From a checkpoint of a small contrastive audio-text model.
Model: 5.52M parameters, log mel input, encoder arch transformer, encoder norm layernorm, encoder moe top_k, encoder layers 12, encoder width 160, text encoder width 128, text encoder layers 8, text encoder norm layernorm_no_bias, text encoder activation squared_relu.
Training: soap at rate 0.0035, 7200 steps.
Data: trained on babble in 24 made-up languages, each with its own sounds, syllables and stress or tones, from a formant synthesiser, 39062 training examples, 23.6 epochs.
Rows from block 3 of the audio encoder of a small contrastive audio-text model, named by matrix and row number. Rows with one number within an expert belong to one neuron, the router's apart. Each number is 128 + 24 x the weight over its row's rms, rounded and kept within 0 to 255. All counts start at 0. Numbers have three digits each. After the name is the row's rms in percent of the matrix's.
Before each expert's rows are labels from the 100 clips, of 14976, where the router gives the expert most weight on average: "top examples" is what is common among them. Only what is clearly more common there than usual is listed. The data: babble in 24 made-up languages, each with its own sounds, syllables and stress or tones, from a formant synthesiser. In brackets: how many of the 100.
# router: router (encoder.blocks.3.mlp.router.weight, 4x160, trained with AdamW), inputs 0-53
# up: expert up (encoder.blocks.3.mlp.up, 4x160x160), inputs 0-53
# down: expert down (encoder.blocks.3.mlp.down, 4x160x160, transposed), outputs 0-53

# expert 0
top examples: prosody: no stress (60); white noise (47); /ɪ/ (34)
router.0 088:132146128155138103113110092114120131098132150109163082148150096102133143144103090120144120161109068168140058151129118157105148161167117147140161115120162117177165
up.34 113:168099156084128119105117116124129085135097114165102128085115114148131116124106150139113125179153120110152120114117118124121144112135105108108096144148104112093131
down.34 093:109117117125114096126169131143123163146126132088112135117130101144123188135127056086135082072154138124145129128138118169125133136131138145121149075119127112120132
up.35 089:122115090111119142136163142139103180148129131132130111090137139140071109113086114136159120145157112159117145129168125159161125101091091129117131128143125099099111
down.35 093:143120087085115138130133133141100147166117160116153178099096100124138089071149145112096175149086128172109161121128125094086092123120131132092092140153166129132174
up.36 073:119097124077110105097114103116154153167129135124133105105142132115158110094158104110115085134111129099115118164078153133143124136140149125150120130120133158147061
down.36 072:150143143126118126119138114148167141123143101145134096141144077132122117178100147093140168140129091146134088115121105106098134124185106126128085100138130130129094
up.37 085:119107165144126124088107154161120094127156110142159130126143128095134128101143116124104122146144128079143163105098146115145126098151123124108123155140118146108129
down.37 073:094149143131119167150091140105147117150128115148108142140095118096129129171152150109114098135106113120103136135123118109162117143146119113090116146159129182134182
up.38 145:145124073121117152086108177133089115116149145177139153150122096141139152142153127089127143208118139146090163131132125141158111105132091137133158097159145095137092
down.38 141:103073097108146134120123173155069102095140143160148125138083127108128127134162179107139161097139137168091153115126115088189105131139122107117150139122142139118125
up.39 125:085098132131085110134120100137131128149120144157155124114071160153086109141124154127173131075120103124092112112121123101121151110151159148099101112114116120142151
down.39 131:140140115121153137146181109153119130126152122148110149134187096124131174113141116090129143131141179127141092109102107126132112155122120096123157118196105178148087
up.40 175:131159168062151151119147102081125096120138164157112137136127134151142150170113127138110135112121101157128117114167125087121157143125118114136102145127158171095166
down.40 167:160096116124128122112082119158160127150125096129076122133142154145142187129145115082131117106103114144131151118086138139100127124115143137109101104156147108114133
up.41 034:127170121104153125128135114121125143137129149063106145144131158106130107150125105168124106125142123137122157138201109132111122108110123138136135189127128078139097
down.41 036:137071113125104065126131137134123131125112088145156124123106139130094143111113118113118107129115096095124118146095179096140110124147153163152170113088121135130143
up.42 183:123146112121134127141138138114198148132149144135108105148164124061115124105102134090113097119103120096091140118084126100112143119122144127111126158134121178128143
down.42 169:130094110152100111116139170138153131142124141122130126147104103106112143151133164110135114133142067104101123122107094110148107124140109116098166114099119152103120
up.43 157:146129088101106098107104156105114096147141188123123117158142106124139114110110137114116159127117143138094114128122079129124142118078099068163150113091113154124058
down.43 156:107123094099093119086125123165102134138144111134151163181123117138127132101125125121120161089134134119101152133157092108105167112104117148133123081125128111123099
up.44 167:098107126076124126131178115128108135091158151123146118151121154140144150153143158105128135097151152165127164140116141151111097104130192106105109147116082146107102
down.44 169:142159165119121140133100140160126152142123137157149117135160098141085115089119129136147140129088155110124137116197100097144167180128136120118176177155130128156141
up.45 092:166160133106109117081153112118178162159170122115101122136128155142165135108158145129141112133130130114118151168130157091159104079131146101120122078137120139075113
down.45 096:114106137151117138150117125168112104115150119152148154160106080141063119145123109123138157144151133173131072123134133160119139120110113155120092159141174120142128

# expert 3
top examples: reverberation (94); /aʊ/ (82); prosody: stress on first syllables (81); /ɑ̃/ (64)
router.3 104:104115163127109154145145088116142150061106108141123148109131125111117097124143165096107097147127084126094099143205123119121132119124135094102151139103111124131131
up.34 094:125124130119143145112126166149112153109145078119111106154073132148178120131135105098107112103115108177092118137124127110136114145158132125156107077155167109120152
down.34 099:127155119117114130143108138115129088162156128158154110119126169146136111092122105173115121145143119115126139118124090172097124108124152120154097134092112130132173
up.35 108:150095160183084125104128154104123130134170118119135109152106107130101124121131145122131150115138120129128125137146118135132110149150108169159103096157119146144155
down.35 122:124128129092143114111127150145158139138100137147118116183090146126136141112142105159182142166094093133146133150074135150126137127164086144114172137112120134126133
up.36 100:133139148095109152097126152133126099158138145090115130139118148112108170156155146127158161112167105168147184115116147147117136102109092202148138089078121146111132
down.36 098:098145112144142092156127143081170190097122110179174132099135127155117113115165114142115145134123120143160105123117149108137116161153109125132122125188133154144106
up.37 153:120118106116150117126166174119101125159137124140144128120145112104101115113136096131130131134148129108107128137113111160117108163168116109136127112145110119154103
down.37 144:122132158157127131107151124101134133091124111115125132109149089124079097152137101160106130134156138122115106105106101158165101156178127101119124153095185142121162
up.38 083:130137159152131117148085133129136075121186159155120102156143108136124095135107066143126133123091148112129143173126090080115098113160112133134089110195147138141117
down.38 083:106079120069089154146113140132154112072097113087156111151112160154130163127111124110096145172130124124129128112129126139124141153098136100123144133144161121129124
up.39 097:090099131116108132107137155113113135132148124124109100110150093132121151144106128153109145119128094102096136150134143122157169185122136068090094140141162071123120
down.39 103:126128172146109146133136138107124136136090106111152089139146106122135122132163123108115112117120097163133101118107171133129129098144142183119147092088096181150171
up.40 058:143130092108119138102112150135133111090115155096134116128138096154156110137104124131119124143124158151122145128141113128139113113084112146122139150135130115151117
down.40 058:119127175143116122139164091085184140149130170168104159148106145105152149129169165152126137188123142125133102131116125172130146129147106171155140105107142161114141
up.41 120:120126158138155084140153127139107124140133119115145110168120087187129153138133147081156121097119120148113133144106130100118088130123121141130136110115148115161143
down.41 111:105142125093086142151115164114161160119063149157137100116105117148141109132179124147125117109138144158144134109138140141175127141136142135160124098096104100154121
up.42 125:136155138103122131135099167128162152123132135120086116112149144119131101093107127123120115132111135106102095117111107117182135118114150152100123121165149136145119
down.42 123:157101131124110097078103123105091151129142172134097121140122124138154094097112093161110162138126130107118117176137099113109099104121148143131141142124122111135109
up.43 083:121152049123161140172099130096135152134109130119105092087124131154115141114171120097111095159118140128158095160121126123088110145145137186151136164071124132143154
down.43 079:141150169160160094118108109126140133137128140156125167115106068088152136124070158078086114100158154151102101138136155154151107117128121116188154123158118129145123
up.44 105:097117109085133097129146081133135118172096137125082087129122142141093118104186142128130146125116137164098128132103127125097116153137147154125116119107139142118152
down.44 091:140135148109109123119098098089187136077137124128143147126114109106129125114108092144097120144129121087165093121101101118143125090133093095097140123142127132106108
up.45 083:099116116108157117152107131161127100105141101141117099129156172136118130104123090138129140134089130123097100173184149141125119078170108162153139137127161114136106
down.45 078:128146087123107138154114125166137125122147116135105134136118124088112183119104121123123136119051144118117141171169158172105118159117129082103144127095148090119121

# expert 1
top examples: reverberation (85); /æ/ (77); /ɛ̃/ (55); prosody: stress on last syllables (54)
router.1 112:147097107079139116056122111160115085176128125154143102140121144118145124117116075148150123082133151136118117128143149140117166125132167172165133123135069154151183
up.0 105:180142161121135084137097112097119127128140124140172123114133105134103110121088129157086155124103143134123146135109152089148118137205109155151177145125143125128149
down.0 109:080119103116114152097112138135134123159120178147102123140132155078131126143130130122174114167118112107104124131161097144085140161117132081117099133114160153117099
up.1 106:067111123099109099131110098140104132163122156094135123114094129119128129131166149110148138128128097114098131094134154136127131136136074109116118135130162098106117
down.1 105:136125098150123141122097111140173138104120159174143117102153130091112157126109108128080127066137104099149094125130145096140139147089160105126111119154106149148151
up.2 080:105132141154072067093129115143102135119136113127131123142143098086127112147151113131104147137107116178132120147184120128152134140142106108093121144103124130144113
down.2 077:113116121111160160103123142086118179116119147111167142050113111140156132111102129120095095138140106112143152094105132178089118120136152092148134114137105104168123
up.3 091:102071134102184115128181139117133171095137113132121125111070115120116125125131096126155106125122130083112164151104069134141075103116141140179116123116151115118175
down.3 098:141133114157124109099115111105111124143105197142154145116090134143131120153132119134084167131153122160083126127130115133124116103147088115115128140173162125164157
up.4 133:118187130096097121121168138118136088100144097111155103091126151133200126139121133135128126118113135153124114133180133107099132126165127098105111119132113126127145
down.4 154:085135112109112123110126125154083143171112107111140145131122098145158124095153128113127137136142120109107171149127104145128148091128106119152157153163143131150161
up.5 101:137168138101149109093152143133169115133147146141084176128122167163132144136118130105103088155138128126085167128177172145173157111116146156129130100148118107127138
down.5 108:115106105159109113160102110087112134121140127160140092151149130094120087115156138150116161105107124120175121087144114110100144106122132091137127113121092146124109
up.6 050:131140091168143055146141114061122124157118127085144088156140095152110102121121131147101096149108109080111148082136116094144129114096079138120121119168165083137122
down.6 053:136075144165124169094144096122163148139140136149147081181129159127184131095120139149106135143152139143126148169130132116138145116128102120153071118154107154113074
up.7 103:139114118081147100153111135139131174166124150100119094114117112153109122096149153168139134103090095124107105109119121122131120109134139133131134114166154186108089
down.7 110:120114117138110191132131120132148105126147146082078177123142127115109097162145098116141149088088122100142136111134100159099112118134131135102160136177171120108123
up.8 086:071145166162074102142123123090090151165130148077126126116082108120143133107109168148106099121123118123139132163150101124159128102101136117103110204104116136148133
down.8 093:106153132150110133158139146107122098101147147099105157118118135110152113123078133163089114092140167151122068113111139129176132184127130152074117119091090141151106
up.9 103:147107102124117130114139180112095078085140108128104139148110152155131127097130126111128146099115187122123165129117162150112111089123111119110149121142151091125139
down.9 101:128122109126115124117141142109142133095115103138080138094081122154112088118127136193152088119108162109127149161097139137131142156136114118138105153067135112135127
up.10 116:115142147179128103162133139119176150128123126088105115073105162149101086128072138113104099139114116077137121170114134112138159114121133095092168121135136096116127
down.10 120:114140110100108123145159192165150136131144151091179102143132067136107105134133141077143139098109142153177087074137125141132139126172134172154148137179137163129098
up.11 105:140113174131115103105136145138103153113163113118100151133143135118105091149149121131139189143128077145117178114168146141123101139153106132105126086098114117120126
down.11 116:115122189129181165132133125139140147086116112103109127100125089124141193156144122140111133185171147112156088125102112102136149109105116121146123096139117069142156

# expert 2
top examples: /ɔ̃/ (86); prosody: stress on first syllables (82); /h/ (54)
router.2 095:094151117144130116115127063085140158148112097141133108117159145096149124116152138127185105159079134125140136147137120135105116095157095118137121089115160136138146
up.34 140:112123114121152160147137114138140084111132086135114115110085106084157117127141123152085140098136085116116136155150114122203127121152131117136138158196151146139151
down.34 147:146065122118163111184137068119078146123160175118121127102127115102150129125094101108147093107136115152143170121135134107120112107100152122098136137147177152123150
up.35 108:123120122103177146138090128092148173148136180138096121127120120147139178118139113107157114159108100130155120125139138164125103147142152125104145123120147132106076
down.35 110:083125131127128121097156154140128140158109122123137148152115104178134101149152144134200131131126102141112157134118156092142146150163145139148080148148149111148156
up.36 070:167150138120126137127085137135099138109085137147108128095095083133146133119144101145139154131129157100110163116136158086148108127134133148139179161138080095162150
down.36 078:148135158129098194156136146112138131160146145135151113142112109137144125130127153132153125137146133116121140101096112137139127162167100146115100136072145134126170
up.37 071:195135165107102087145089110161149120125125100132115124130160123139113113124142119145117110127137076119128135118119103150150128080132119096109140152173148088142157
down.37 081:105153094113189165133142137096144150143113115084111146154105157140118133085103133136087098100096163119123152169135095147108102153151127142146110147131116149120102
up.38 066:165110132102121124135095151101096146082109127128137091124170142145155162155135150115092114140087163125135145105175145148077120142181125126134098145113130177109158
down.38 061:147171132157134115141146128067113142123151095122123156126102157063141126141082139085106160102108110115137081146158128142110129170107118146158186116125070115124118
up.39 085:123112095123134119134167108084157114130120129114142159158118080126140188101121107127124160129128103147134104146131123157118137179114122100132119122129119126130091
down.39 089:134153138127129129136110163179125145159136138141120099107174156142157125129118142119115108123176143139129162123114117104109111057168153150160105117142134104135147
up.40 108:153131125136139103119098100130148133147168131076118170150152124166131143122130121109156132129097167117090141129159105090134134176142123107118152138106158132168110
down.40 098:129175140164152147124121125125142133139119081121085128156164119168157141107122133117179121159095135095141143110162096100135143143131132102168139149112121132115107
up.41 072:153130147160131094113137121132114093136151138158150110102088144164113116171139105088141075112118079140081163151158173112117129103136127108134117121156117135115129
down.41 076:124120119097123170085135128180129148101153156097117127141122129156119115124096139143145157104127149182155123113108112149139108129124133145142164113147106137124119
up.42 099:159133074139147084157155148132136098118093113082117147127168142136117140160084136170140155096130137145110117129147147118073104129095122136132125110117116098105099
down.42 110:086096127104118147122163141109109124102153120197116111120120145156114127135103090079193122138094155118151146154173094147170146118151166146134137168121147127150098
up.43 090:121145123157133125127163108171076127073122151139129110131149100144109143148156080128167128113166130086133121140124153139079119132102184162108175139111099142167128
down.43 109:144099141146094135135117128145139142082108149168145143127151151114134113134118136109149158134117132118133152117134104126146119191117108112132141136195098130150091
up.44 101:146135173128127083124146139100098180128109184080102094096171117112129130193118165118106128153090137129137153141132072127126133100125126135124144153104109142129126
down.44 104:108136111172084216118072145154122111110112112091128125144100151126142144110138109142114119139184088079121109127092151148087130132120103102138098106137110159108142
up.45 097:149130141103127107106116176156110137083079137146187147120126121118111137135142143110159119128139080145107136162132191102137113126148140111129106158127150108134136
down.45 099:123133106151107123163109107126114134118138117109124087141144121124094139100126074105150102143118151086130120116148071136189122159117150131144164121151111132129106